Weights of a small autoregressive pixel model: 15M parameters.
Rows from block 6 of a small autoregressive pixel model, named by matrix and row number. Rows with one number belong to one neuron. Each number is 128 + 24 x the weight over its row's rms, rounded and kept within 0 to 255. All counts start at 0. Numbers have three digits each.
After each neuron's rows are labels from the 100 images, of 14976, where the neuron reaches its highest value: "strongest on" is what is common among them. Only what is clearly more common there than usual is listed. The data: analogue clock faces.
# fc1: MLP up (model.blocks.6.mlp.fc1.weight, 1280x320), inputs 0-159
# fc2: MLP down (model.blocks.6.mlp.fc2.weight, 320x1280, transposed), outputs 0-159

fc1.487:102125186134137135132144168096141164089128089114123144198129112129135159121177136110111052130093151128113146134128128138173108132108158144178131126113114091130119109117113076107120162144153126126121138113148132157120125124111080139114103152123116126155157095131166144109112124112095161121108135120119114078119144084153149132150118138121117092145140130106160150140088158150117143137121131121153097104137102126156125159092130165173182098117156076117138132140161084103144122103117156
fc2.487:143124113112112110116151138136108129149128139160124123104164092163153134110094093122120192118123128137168106131146141089095133126144124087128103133145112122126144140118162168122116096139141176151117130105122086141136142144109124134131120100152134135092117100134106089147112089123132134116151133150099188163129116165111127107099160050156160167123118101128133128131098129134146154106157159121102150123130138106058132106113112119133126145160097117123130151153121172138162144147133130
strongest on: four ticks

fc1.450:155133132152162101083113153115092151133111127175091092125101172061154151134094106159100118111122093119107110164133128178108125139068101126167145151147161121128137085165091133089132174090090115116102136122127130155124167126154134090134145122082118105131118112156129134158091129123109104103139140114116136175137138101139060125132127136116127133124101114123123079119139072132142169147083135157097126155161126159154089085162133142128135127131131104120141136118088125145107103101134129
fc2.450:141109088142114105152150112171103126151107095114125112089143101147088119137121158103138100161142119175123169135140147098138111100151136095131137099153135110139122080105151137138130076149141118148107144150149093107083079160118103082114135144151185130131143124132091121090133137180121196147137086149130107117085123083120128154097110117103139151120176087090121118070135164100143090103129126133156108131095117125144153158112101130133120159164121123145130128118161100133107147113142124
strongest on: minute hand past 3; minutes: 15 to 19

fc1.177:093082072116131157141114139173171153145174100132095159144146111124126139139116152077116102130151138131139105136149143117116131098144107116113137166128100129127104109113105155109142136141134167104181154141128156132127086150092158130095138124152157135114154111156105149115141154104088122106124120081103122128115124106192108144128138135136172104104112110123146133092142128125148106142119155104104124139145157153150099148152113080106109120141140106105123163124124149106166138163092099
fc2.177:159179155152119123147160093101067134129081117105109099125138092125135081148117156135123173125107156170100112149117073114123142171099139088148099126117138109149123124152185116135128147125123105102096095133143081113102133112144152131138118125084127133138105173120127147102146117161147161172136134148146166162121113125121162078110133146137118185106108123170111156150111144163106153093104091140124137120127149130099094118103093142121173132096131086115141115145127110132105119123152175
strongest on: dark face

fc1.716:105114085094133103139161151089144144107099122136148162159157088124133130120165137149122103133130098080125142088169134148131140086141144150120124080149111106146112124060100147106091153153058132123142155114151158135166127126138095155113145137132153111104147132143098099157190157116102128103159126115145130087117118117134115171141110161111070110126166113113160138140127155135132142117117122132128117133132129110101087157119143137139099129143126150117097096162150117158133164158138117
fc2.716:163138151125081123092124097118122076124145089114121134139145110103129142161099137113133120164118099131118110119097129142082145125117127116126160148129121133102175098090148132132139081123144126111127100069133121119088135128102101116140107119123127159143178150131161161123150139175161120122099134153114104201158126140122112150093154109086157131089129112101128118159163113136087181111126143151136143106109121119115152125141125142133136123100167133135102147119158094133163068167115117
strongest on: dark face

fc1.685:149146123138155110117118160073095126148122131160082152115120131153106090133093111122087139152135142139112141094101121135162147127103141130148136121190144123086156097087108139151160099072097125161130133129132126146154114116125110103110098146130151141137164124123112138125134152169121136077140089152113085149146115144123085117142086115139120102144150124127157106136127119145152154134152083185135088126136140120139133077111163113102132141126130139114101133134168121095134128113111121
fc2.685:114092097099134130134142107176125137117135115111176139131119137109129150150131136133131108152136122087124110118144115118118082096131105152083139122061137127148126152165146143117093144161154161160131122143145114092118121155167118166140104109118118134115096130117127099117101084078124118163133141083126134084126124131114149162121161141095128134096111114113095155095156125112089091095101177090119164155143089122097142162143077132172150161115116150150183151128124143169121101130134108
strongest on: minute hand past 9; minutes: 45 to 49

fc1.709:137148126125097157105133138096145102160069159106136125121122115141106143116178113141100120123132112133167182156148114158110178147088109164132149096147130103140103100152126148111129157138105156115099129124144131114126111141079113174123130096116118096157111126147141137114117129127125169159127101191120151162062164109178127060136114098166129143133122086142156101146095125162141135160133108123161126103100100074152103121108126159162129088080131150125120099108109134088123131132176135
fc2.709:115093138136115086150132137170121140119187096125114136131122128132153113116116141111128130112120165126131096127112115108127088095151137123107136154126126140125136144106114128125157116124153114116146173118095110147138126101143108107156124151151133145110156106105109095144099139138113084098121153069131125097182099151080133196122131159108120134122134154097100138131190163103152102119102149116084140158130152192109142129165122091110126182150130103129134163172134114165108149102107113
strongest on: four ticks; second hand; minute hand past 6; minutes: 30 to 34

fc1.432:170115089160112096123091139125131156131074107159124167116117135133134116135091167115149143129143117149156120112140191106166121115155116158108143166162139175134159116164111099133131108084123135181123125136122153160143136150059104149115147108132136161108118136124123116180099131127119143124104149126094149122107126163141090113122078160084135140145139148125119102123126119119123098117194148121134113105133126155145191104071153125125077147139149107147144139171135144149116162083114099
fc2.432:074135107116164149121154120124126121143136168139105102152151119146134125146171105114128115136129133085116121153148113134116116168108129138131096125121144095154126143116139177061118154178128154135115102089170089062136132131163148143148136153139154112185130072142170115077140136121095141156147124107149087121096112078127153127128145122126119121132118120141128114115143123126151140111151109101118161158119134093111136093167113123150173071083091139126095138112135087120136101139122149
strongest on: hour 7; hour 6

fc1.486:139112126126138131139137113107136138146105102115129137097111136159145125123107112155143107132081110106138180155124172146133150087125076124134113139140109167139153093091147093103121129133155121136106069139157153153160137159077113084166120135162120153120116095087165129155141100104136121161112135151126088111118154133156126164159142137062152120102150131145148107120088129146139098102164166151117081103131102121145148071110143135114116142136123127098128114182104164146113145098132127
fc2.486:131113147088165163174140125154163097076169168134127099227162112134129139119127122132142128078148132134107142137151148142141104153149116089099129145106088117155124138133111142169117152153108128156152110073101107119110166127147145157104141118139154110113126155128151106118100146161152137126150110088130107178136114095102126123153169156119079091096092130122093142101142120102136115167094139098155098148133131132120124145096110098110163087100141147119152155118099124066138167158134126
strongest on: minute hand past 1; minutes: 5 to 9

fc1.239:106144140117128130146112115112153112140128105141148140147110107160102129177139117126147173094135128191104153150108107157151106122113132110152150161109162133134100145118120067110099126106109127140145115116118135109124131147090118137159185143098133134150162097141098128104157111113159143105163105108161124095146144156123112147160150122101142061120088120151136129148145161118108156083131098108147083135163090166095148157103122141128086129102112129128125118098108119150152107101123132
fc2.239:170118120139133140089143140133116133111110164134117115094128157130159134105105129126102093150120115108164126123116159081121136163139097130115120114142084154115130105149171150108143119130156108111096154092142110132119115110109144106082113111141147170128087118139155147145098148162122098155076157137077144136123127118160119098103108185157111164101149159125146130080090116150171121159124143148117165103114169103153119136145155137122157119150154125135102124162168153115121143144127134
strongest on: four ticks

fc1.373:134147137123141134167110130095090138140139110105165130160129091107129124109132101127151123134106140157121191150138134073121103123140084123197092114153109066118116152106139104121125136125096126101115130151111108146144110122096140147126128111143116136156164136125108102140150150104121160146088141126155119127108105123144154185126140163129140122133146135129129147119121118127157143124126105096111127106102128132159133135124159120153159151108149152133114146063120164149122129142072143
fc2.373:110141123141103124093157150179130120107142152131120135105137155156155153158137130105117106129123151082134090112134108184148141153147172132091184133081140167146142119112115137167125139131140125173126143071121157103148137127159107134136109138119126109158116128126102159108134094142094106107172119088101121109184166107135122088131129103111120150128101121119125138101118165124120108097126144173143128158148109148102105092133109165119098132141132097103143109162132106109124131166185109
strongest on: hour 7; hour 6

fc1.63:160106161122133094142142155146162140127152121141144143084146113141160112104114106200132126104108138104130109162163119144138132166108112130139125126153175113100094165151154104104139127095126132146135112155132120103123147123118180107111111136133117123102121107136093140167159127134138131178103091136109129124106113127125135143094095120119070123114129120068156133072131124156119098111167134111142128132167124115128146121106130182125135131092120103069089183148114138122126163099129141
fc2.63:111170118139124136108166122087096110079124097095143099135125087127086145134122136075099135132120091142121165118121165097116094141150142116111110148143120130162132135123124162168115160165116162089133099112127108126134092120179093130107142171109132171121137174118123154118115095104133100083134142142150097155134122140140126091131179168096153143167101139122118127159173106113106132133138153091104124133157130142057132131142122107133135143130136121171126109104153085137078138140131133
strongest on: hour 7

fc1.433:134100122167163119107147138165126137075146119164136123119109096131110116096141130099090114115137141114121095151133119103149130103132144100136118105102078116125117160101156147086141112129115104096179112127151125105150174104127124104104091148128152151128110174100115125151077108103098127124117099145154134144171093112139133127108093152200090130133114118096136088149122142160111097112177150165109094165136126137120134140141142177085124102128173124188129129142094161115170138140113143
fc2.433:095150163117113150132134090084154143146115115088117137149151150158120083155122139174189151148162117168136148086115140172133128138127139144142116126128184109151172088155094106182133122160140168128112152143111128139110076124142133139107154119118123093131153095140157126134150150136148114108141142117107137138127160116120115091151132103081134128124129138128118174109147124103136159148107099098159161117108101119161119106125110100155125136135119142107102110105147083131108139134135118
strongest on: hour 7; minute hand past 7; minutes: 35 to 39; hour 6

fc1.283:118109130107122140088157117144159174122113143095100120124129161127148136119109144146155099133119123076104110156090128123103108177137107114139104152131124134120131133099113142105129090152179113102104174087135134127140132114110152145144113161113099119110108133139178133129179126110131097114143165104120091151129148134090114136142138112160124139115130146098122112114123131118135133125134154120074132175077138118113162125173137155125141123129122148141131129141074139102141118111096104
fc2.283:136135144123118145165078111142109098137114109121111145157136108118123142106145116129102155124162102187127149106140107120161147093140180146123158127145128134135118106142140106136133166115089085141136101132109164117120111144154110122135127112136157133120158136118094108120143131128156154155117121154141165165146109128128153119125116129104120128166110118142123136137183129141105128113149109128117117061182094140138072127086131124122114151125145093120132142119171097141102153152154156
strongest on: numerals

fc1.348:172118131113151134130148163115151118098137179116139129094115114164141156106170144149136087143065112106136145115115131105112128084170155121169151156152122082123141098099062158083147132129148088131149098131072126140101118163143134142088119091148124162140145164141136148142162124113092100115071153119115113126136158089119144173187119130103103144142112136088127139124121161139172107110154158111099146146159124125137137118167118092150147091110136098146125135099142120120152129165087139
fc2.348:086143131128124157116123153122119121171119072161116152140134123103122103164105104150128105122159155150114136125153146117147098150155114164143118107123134149115151139155171083162072120135073158101104140126162124105161104138150151155140163127119134127126139148102114092149109118193124161121165121117109122110097154102127088112110095162127154099120129129134149128097142109092115131145094137148118065116131132137139128131105138108113113156118115150145117130147132108169130117115140111
strongest on: four ticks; hour 6

fc1.437:152095115107109141111095106170148126162168119111133169110106144147140124114148147131089161173137163121112138119119120155122115134156149092094141162085139134141119124068103091127117092144151136114140136145072130155125188138110116119102124152223140106153185123140118172168140148158148105162113131129110130157106139131107123111130149072071124097126133150154097108089169138130103125144107156118093134158108101140136132129144111181136176122109131136123142176142128111130156123127142101
fc2.437:137142150131124133125106118111132121097071108148139110145135118093102110155137122119167097091106102163146110141114134092160162115095100140147127101130144156115164135171145164131140164134108135134117122117186135105150091141155124139168169117064104146099078134110142108091141091105128166078167121103176121083125080149135135139112122177136129168117129114097154156157084114146156134098150100145163109105153164080100132144097154099141092117163137134128139067095104134130133158135093161
strongest on: numerals; square case

fc1.77:095157174140097096129105135164101156140138113126138147125144158112119095126157142113129155176101122102116135132134184120103135144124114146128124148092138156162122154051116126166132143131097084151153109162107168132133114126134117118133093112157124145156148129122129109166156143186166161097148177137152131173085115147126128112173152174139133125109081142099166107120150125158135143148155132158118148086109146147105113101138135128163136149112076075087143173118110116115133122125153136
fc2.77:142116105115126177096137138124175117137145163137113113095085138094085155135139128115155153118192141161159129141120095105121138120147119120156131112123138098126085120145113161149115138170091089138116157084118129113125141134135157134171141103116127127074141104187134151140124107105125112095099071125124115115161165129132110117131114138116169140102107096135095152106122129128139126081073181102112135067103145135071171165121153140087101119135146169145117094126101172141098123125150143
strongest on: hour 7

fc1.545:089099086123171122119106124111124115143139137131129088155114152151122136147139127115116122120121117097173140083101134110175157113124116112128128132117142169117134134109086161099067146120096123089102086106140121159127144152085129133163182091146118153106101119167105112132122139103134117121131141137161125137157151107093156103125112125143135110145120117089095087097133129153140160127118123085152105123166114153155125144112139144114146111095113138153130105151082141111103159091134148
fc2.545:135148156107125112177070126118155147126134138124137115137184099130110104138116133124131119107157111152146109144104115117122141136094156127075135120123137117107142113169121182166131119118155158168159209142130145107130134138135115134123106139123167097139119096114142132135154164180113079153105114078153110133115140135145129102111125126125147146132140140143137151153137078129122128139118100171129125087132119137106143158170131114100134147142141112102140095120118147142090099156124060
strongest on: square case

fc1.201:125087193137107122127165150112138108143064159137110120144173121131151133111146163143100107143089103116160103143147124130125118088126148126155072130113139122120098110132162108123133136175103056119126156139140130140128131134127153134121117118142104152143097076127168089140122154130101128098093103117112096128148091170128116129153183155141113139122150128109130145119170131146137088178168128095080135149146118172128117135135138120125119095104124136113131161138148144117097140163120150
fc2.201:161112144111094140131128147129135151114097112115127144163129105150170107179143117170148118108140082144095152123170127172144116096133157159124158085111086081152134124088100107127134106077115160134089118094169117135147148176102123119120099118137121159142112156144115166093124118102185106126157106135171138120143167097133132136123126120107151153148100111143170124132124079134108210151094113132121099120143127121151146140135129103099108130159092085136143140124097115126122121115131098
strongest on: dark face

fc1.660:167109103134167122101128099108128186151107107142110094084125162103154145155114121142161161131069157123097145129101104158097146175142110112109113139125173133148141128138127120152119147103057090139111143146152145158155108103130132104124139133109101052141109113083149129125143092126128133098108130137143113194139076123110104103099168106152122134178130126149124143125143117151126102101094121143142113132118119146084139156117138190114137123130112094118084110135158109083133104095117123
fc2.660:109128100107113150178146129150131105076119119126143127131102119093133110124134165125133114098157113093165126136111151143163127109145130111080109089115135100122084127098133122142165081134207166107137139114113076108116123098128095125110158135129128172079139127102147096140120083115082145137136111171119122095099171110123149163123105124154151142112120113108087098108154123115123133145147160158116130164093063121134109107135092118136119170117119117127195145095165135166131142114144132
strongest on: minute hand past 3; minutes: 15 to 19

fc1.378:140121123090114140132157145186119161186129121142115137105105140149150117144099118127118138174106138141120126143104117168121126137161143149191144102106148124084105143119110166132129113083143115132138100097126093138092089124093109134118137143108084138157131071078151150134171120116131108110116112110130134117126126138155130136105168092115173170157136151123149098128116074152108125117098125152142139125176135081154147103102080154175091124108127134138157158112130107097154128096115117
fc2.378:161144133139119102135115112159141125112113139100144130150141107179095105154125150135143115145109150141126123096116107088113163111100161139181132114139099138124152158131127124119118086155126144105140136108124119141107073111132067143125187127120118131097163174151137169114090135142134146130147134151145148148098129150107109102105121170078073165128163128160091111123148099114147135149155127115117129099071113121115120116125151151157134136166122107089067092149115169170105107129180127
strongest on: square case

fc1.15:137122125178110117139143102089183122098175109130121079131150114143143124128118136101100143126104097125112156107150121135145116106108098107128161133185094084110142127084134161165121116134099127132110144169130112129094112116128123131129087118116134139097147099120141121121137142129100112131104117157136136128141104137163122133108113132127112102094147114132143183154108150180106170155149127166122096137109124118171129105111125165128124126114150110123157143131142126139136105112131097
fc2.15:102121119105151125122135161157087131170070134149107159116099141125113145136135143135192113120131164146117105108114133168108145137161164112124118133074157149125115104154161085104112147155150119153140111128110130120156168133131123103133150145137148117190128183117134109149153124132147134128136128122137130129099152117131114121118140102112120160180097110111122086097147104112131083084114123123172147111126136137116139156137136122139112125138107152111125127104104131119114127133113130
strongest on: numerals

fc1.112:114102152141150118103106109159114110131159101140127103102121160119113178154159173149150150104135153122115148095118079118117129137101077143113111088113144089122126116138163117100179121131115084158098171153118159137150107139095112142072120126135149168119126128139099137097100155134132083121090138139144160107148123162125143132142125130126150144118125153144107141091123126138114115135122107137127112160091074120150136123109149164160128172110078180109130112129098147129080142113091105
fc2.112:135138116149094162155091169092099150116076125138080126131183081131110101090095141139109163133126107147180129140155152111125146115144163168123126127164112149151137130135103137109112124177138157120175124109133121091158112149112140136127121118120137130126157125110104105160116110119107122112102154116134108139163104108140123141130118110118124126157149103109163155176122116105137119154094115119135139146135130115110158134129145136086086097123117118121135164137182077101107118105119129
strongest on: square case

fc1.622:088138096116118160117146142132144112093106127107135136121164141099144132087111119146149122110159123113120101132144119135155119102124093165097116106136134113123112108146134130127162123166158128109123160106095173103152070115149128129140112154125153096128149171170125143146144099126129116104104120149088139128100153160113150149136129094129097126078117094105116087144199109156166105109121131114142089126131161133144138102111139128142091079152132140120122145103148121094165104136101132
fc2.622:163077163157109099159096109137126143196154149139125084157147114154089095137108131117111133143102137117123141156144152160108144127091160104118156137124161130110116114135099148114144146110119160141168109138127115109136191152121141104134114120096095160111091120148133142129133152093136124189110089129123162143174155080131115098127060129121129121121136147133119113116076120130119123127101104125129110136141100111151132150154107142107196100129115112147130130126137108159113109124149123
strongest on: dark face; square case

fc1.160:100133139132164138170104137161112097110123106125132122128128134088081168088117133122111124124135145142153139100165126081164105112138154105122136139157124113068130111140119188148173165104111139133162126129116162117126103106154119115093093114110165152110107144124085122095104153140124161117148116130183114160163115161124135142155160151166118137123125111097164102140096146149128116141132085116144106116135112133118122147106134124117118132109108118157120103134148100101141144085157131
fc2.160:139117111144125147084156122107122168120125126103114136115137125162135117138140130152123100149139107129153147138095134149106161147114111155143136097089137093132109139125123105112079089150134116095131150127105131122134112135115126135142149121142129120129182092135173159155134147088122117124096143117071157104120131103152108113122110137127123099125147109167096169143163126132127104134108157123136128172145150143148142140133099149134142102143149130131126123155120141128096101152094154
strongest on: minute hand past 1; minutes: 5 to 9

fc1.550:100153171122180105132109177123122131125082098156114103135162140097143145165089160093173119147156088189104158123174159127106137137092130132116120097145132156128150105110148129146180112098122161141104108115099149147142104135119107172098129144065148108084114088200125134152116130121106157140118092109081108140129076109151139191102141124137132128130139110143141111122144095157097116132135104140133114145109115090083152113098142125131107155145133117130104129125102130096116163171104154
fc2.550:146098125126134129138152077138145120109172140102132146140108163138143129088140087141091159152110152073138095110120115127145120108145153114132149120127127135153105116146117113115090128129162129142159139130149094117146111123138127093152124098189124132156134147078129093114140119106127135142120115136161119142110162131082106088137101124098145143135147138124106112095132140104131159097120155095141142126135148170179113125134102147140117069098138152148176155142157138149146064074177108
strongest on: hour 6; hour 5

fc1.367:114158131169090125155153120116131112144118127103131080084121137183106156133146102098123111117135141133136108115137145146131145147159135087138113132116138162135139152103142120120120158112125124145125121122126128112126088088133118132164166104120149121107125110138113112121138132148136158137180171141116143159127106129166150073140100139108159125081102126122096176155077146131135124141110147123128124105126116134101124115167132140162144100139087125101122129126137100120139153169101080
fc2.367:107120125097131124113136160148153172129161112107139148141152123082101103112133188138123127132126095132109148139090138116150115131118135182144155158147101127105111115131144085150130134140147133115145102141118116149132159159152155111094117137146109137162118137119094157117094151138172133156137087117144122114163117143115156173107117133136079126133146147147118064129172103139116125126164094119130153139134174158153098128106131124094121112102153153165162160144124135145122125127141128
strongest on: minute hand past 9; minutes: 45 to 49

fc1.2:156171167135139130105099133122093111115122145135143153159187149147154118080121156086144118139120177110107164105095089134140123122153176136149115130059074135131122193102175168142114109060123127162108116096145121116102117129155114129155118080091125138118144139146162136148127147115135090105153141102114134139146140091104161065093161125123147177113129126154132155102133138146108129110131136104121120112108121116111109124127165162116107136128174109120085077140132153140112144144128175
fc2.2:151108131111146136174132121151126151118150112131132118130062114153086141150150121137121185125119155168129099155133141118137128133133153157104098149193120144131165097127128114106113153140116128142123158150120142169148136136109152131108063157153135167141096133105115111093091120123162162117135125127126156088108093154166109156159141112123124109135107112133164120136138105098129107133125122101129151113113121141121096136109134078116108109082127117128148139123085108108131137138198111
strongest on: four ticks

fc1.318:079120151114127128087137147134114164135163165116142095145113112112114138162141097102144112122124158119103113128149111130112112104134096161113089123100090137173119127094111127129119131147110109113156174099117166119139160125126111094085124149134116111126176156118132143122125124173147149169143136173086120118118151146141151108073158111125181168111128121137111089098123119119146109141170149096108127138129148157119132180084142148162126119128101199105104089123096123092119123141116097
fc2.318:138136119153095144146116132124133087145110091135108126128170115146147064133181175119122161138151094136126141113126128119158175171126130138122152114124165102117159117152096170118094124102105146145141131108161120128177133102149145133167127091115131172101111137109172135128162127120098100122087126085151121138159120117116159150158105127163117092134146109109138117120128155142103132093127093151141136124158116112125111097200093100113125147109140111123133166110157120180143147134108107
strongest on: hour 2

fc1.673:098108157127105126135155123119111107154119102106080141113112124109129093144114124097140139119092121115117154125113125104113153099106086137148096144138166137125073136150154136161126123125110132121141117082151124125159145108120154109129100171138134087140142102139110122090136148129126176099134097104127131179115110113207120169131105147150154139117132139123126136124155152142147154138138122120152115153114181212173131148104102147125094115160141136096145134135141144089140108135130106
fc2.673:167124072155112140136117111113098129119158121173168112126167127122120086128128128131096107142153153143136118114138122123143105135112184145080158111081110167109161122116109119075113126100162132123114126151128108115138115126160102173125126083117136157112131156124105143135120125126108121161156150137133152138122122101122114061131108145135127095160141141125145157129079110132103136092097149124115131139150107085057138114153133159123187142110133089132151152123137105183141150104157102
strongest on: minute hand past 3; minutes: 15 to 19

fc1.474:079130129131116117103146110130162129154142112107131124159152081152120151127102123065113105182115129135124142114148149120141141114128129173104102107148129159134135117119093154128090131092089145114112149146171177111138104127074162151133108113174116141090134139133130110151126140158103105110168130143097141148145145122112148117152160094160135112099101151103122140104169123138149167127164142154144100115145153111102122156099143110109097175116100095093100127110133133153144151122105084
fc2.474:139119177131119115134158106123123101169151146118151167192115148126159124152120150110123177088098116122123122116132123140122138108129138110111133160131147115104095142133136085127158116169117116108159132138080087163093178113134094080149130166079142120148118134102112129102089094097154130143086131130169109088129132103152105104122152136086136146139116110158145077112143140114115095105117094136144181164132113106147125097166122118131153123146152120165148141155107128105105109110120161
strongest on: four ticks

fc1.456:106131131088132087100138113123139067161104158139093138119168160107129126128132123153119136132105138127109105101143102131106118128141109140100140097112169156121108071136155148142069139120117142131105086097146115147090137127148146146135184164168158093141107127111104122104123141155112102102150142146139118129111130127123115125127120122169141119143140160115123098110112170113091157110156120136134121112162114148148099141134126123115112090145113113116081125181114171111103098102121108
fc2.456:156119103142150139156089118120072161099139106123155134120126143163131113114127114126114118136163091131154120146134134117132136126107140134137142142148096130132124211143071149125156127126149128141163176145091135106156103117126119108144116079087088171091156116140154119164111129127136133158117134109136130091121092113109144127156092147136105104112124113118116156140165119112181140165097152121122135133100164091103160125110148130079119171133110129183162138105126097128139139157119123
strongest on: minute hand past 3; minutes: 15 to 19

fc1.133:143132129134189129107115115074109112122147148171094099052149102119176110135102147119135106090153166101155149183148116145117097151136100110164196124121153137158123152093130095104097170168127107131147126104160119132108151164126121116155163153169147136138137101086103123147073135161145160143089122155168179133141154109134133129091123101106115130191159098113151101115141117133161143138168164123099130151119141165135113104112148129119135128156146120149154132178129167111148103116138120
fc2.133:103113127105075161128128121145131141134114106118166163167120169134109136185137135147139147128168094195123166099125137131113125153138128101112096131084093125121134165141105175164182098071107149143087130128094108131131102136136148132069079128126082122141117174129156160140133131132129095128142150105126067127117082095103138140123151157142159121065124135123100145115105157128115159157102100152131107140130105157091137165140155144126160134131100140108131139088152117115091126164092141
strongest on: numerals

fc1.365:113084133129117116197099070155146158157144091123138152116146166112116145112129162200109125100118156151155110154103141128162113163133169139087138128152175108107150137176131157123126150160152127154139114129110133118074159118123133129091150103062147138120154153146169146135131111157142121083103084167085160113129136165127116082099119121127109141138099104118127167135119108119124154157130091116137145122124135142132157123118150131135055094122151136137134139101098127117130127157163129
fc2.365:137158151117129166086173172125143083142115158155143114124127105140117123170133119082132117114172079104104137100156106149081142083143113123142113115112103147142141171124137125128127132110093151117166124135144144147163134152144131096151125158174114131101132126120079136134126151116125166162108165099130148146123120110124110181128172127108172152089161125130098109126139140120108103121115110097095119133162102089140110140120107125103185189150093143101143113166158106145128127090105126
strongest on: minute hand past 3; minutes: 15 to 19

fc1.493:120149142165108101145139112087089156205098158150119126127136114122129146129116132140124132074129110162118148128143081132128146126126111176131145127131110112130104139095150131108117120086150140166107105121135126166141149133093117151135160153096195112129175143119096153141106087180139125111116154102100143156091154117149108109125127094118133107126155135113136124158155119104114162120169169180130104143151132085162132133106172093113146134149130087109094100149158120135122117111118111
fc2.493:135116116072183164114134150160154087101150129116127138125130147120119112114109142108106121187127117091110114101135147110121113144133120135098107111101150161154151112153086126156146132150116128126118116122132105068118110139171128134117099126153081128117094152105131059148141134090097143150159129137157138084142094154098132153117114128123122149164110128129126138112163130163122107147081098100116146103095110156116127127135096151126106127115120159152164199142124145111140113105133125
strongest on: minute hand past 9; minutes: 45 to 49; minute hand past 10; minutes: 50 to 54

fc1.1:107174102125093146110127127153182102123105130116120110119192139109131175110137125176126126135125137124082115095141148201129129158108144148117097129147079122098131132138109123120112117163122094113162111125064161127088125124119125169118144147112068099110119139189156112142136125148173119145128149159108152150103135132138169126118135104100136139140131126139145136150106179123182114096141161107084149095108173153133119145116145136141128107131128117088110143103111144138175129112156076
fc2.1:138096120143134129135165138090078114146162106117115155114128111133161034153144116084160148112130112121138137134084118108144121100159112137126116092142136094152105154080147154139149105091099138146127125100168121136159136161145137117147180067139175145144142137093107120112140153137095123149101126130111117111129168140117175114133077156148098151062168137124127117088134093136080107170099097138174118170137089114114098130131134111099116104100127164133139119159159082164106117114105168
strongest on: hour 2

fc1.258:097180120139128102111100103060132130159103168149131144161181134121129100122139158118117145155166146116109120113167144130119124107144139137108156165131130151128156126137157098154091142097107175098132151140139107141117136106094138160110146104117078159116138110129119115159159120124123159140155119121108131155133123103103079133106140114160154179151121094121108119155124121146103119110167112126169107094100139147142132149172141105134134090162116086139170112170172090104140097151148126
fc2.258:142075111146129161117126124177140128103121118088120116099113093125156153149108140107136110103099100124123113141076154109138122140133103122157095121107138092141152102097085126107140132162141092131127086123112132117132118145155132095118120162102175115154160135148171120077132161116143074131108131101127158128095106138206158129131122173132118102152116130141119134107164117119160155152148157123086139161138106147095101105113105135129125170094159180117110132109119166127121141156172087
strongest on: minute hand past 3; minutes: 15 to 19; minute hand past 4; minutes: 20 to 24

fc1.411:148100092157130152182104122153194110100111155102139091089127110135114148101108114127108112095163090133132154186096140121185131101109138122096142109119124085136165136123121123102125069121153147159115126179147129122155109145122119182093088124152149161118096162126108146135136142130132101102099086103119106154136139095104167168157127148167099095144144134140116131117130159145122104087157122148133138107136082126125121077125125151101145129173137156155111164153119124180111156095119100
fc2.411:085174146117151116081144116127094127144149130153124151117139145143102114157120114136161131131109123124114112092163091159076111158157105122148098141159121171133064125110146124192122200161093103108123120134114113134113142118123133081152120174107150104169139086111151106105112107111138178178143158154143139113116124110152117096090150117075146144102108116116125103102108109095129124165105141122125089168115148129135191171111125132167128133077127135071116097116103124127134118185121147
strongest on: hour 6

fc1.595:144099123121132139126131128121130187146127150128158150137135104184126082183179145097141148126115127097108110107097104104125109145119122132106129118120095142147126118129118192144163163114085144115144144134127110132122137166122125112064153115128133132147141117156139174147135085111096106163127112131115126149150117144122121147094140126126142132096119133140164113137120157145135118099092146072125096166119145108104155115155127153160124097141138123091132141090127108114115121143126108
fc2.595:155129155109103141137106143115135098126107152134137131114137175136124142079133117135110135138129163142145105141143127142120135125180141129120101142115138126123109139128124089118122122166158144157099117166114130133140126112138112129164114124111105141122111114122139075132140110119145138130130151115151127104087122102120182103124135095164084160125129117106079191135118128113106126125164120156112143107107093178120084138082123103113120178114160159130151132168131152150126137114123148
strongest on: minute hand past 1; minutes: 5 to 9; hour 1; hour 8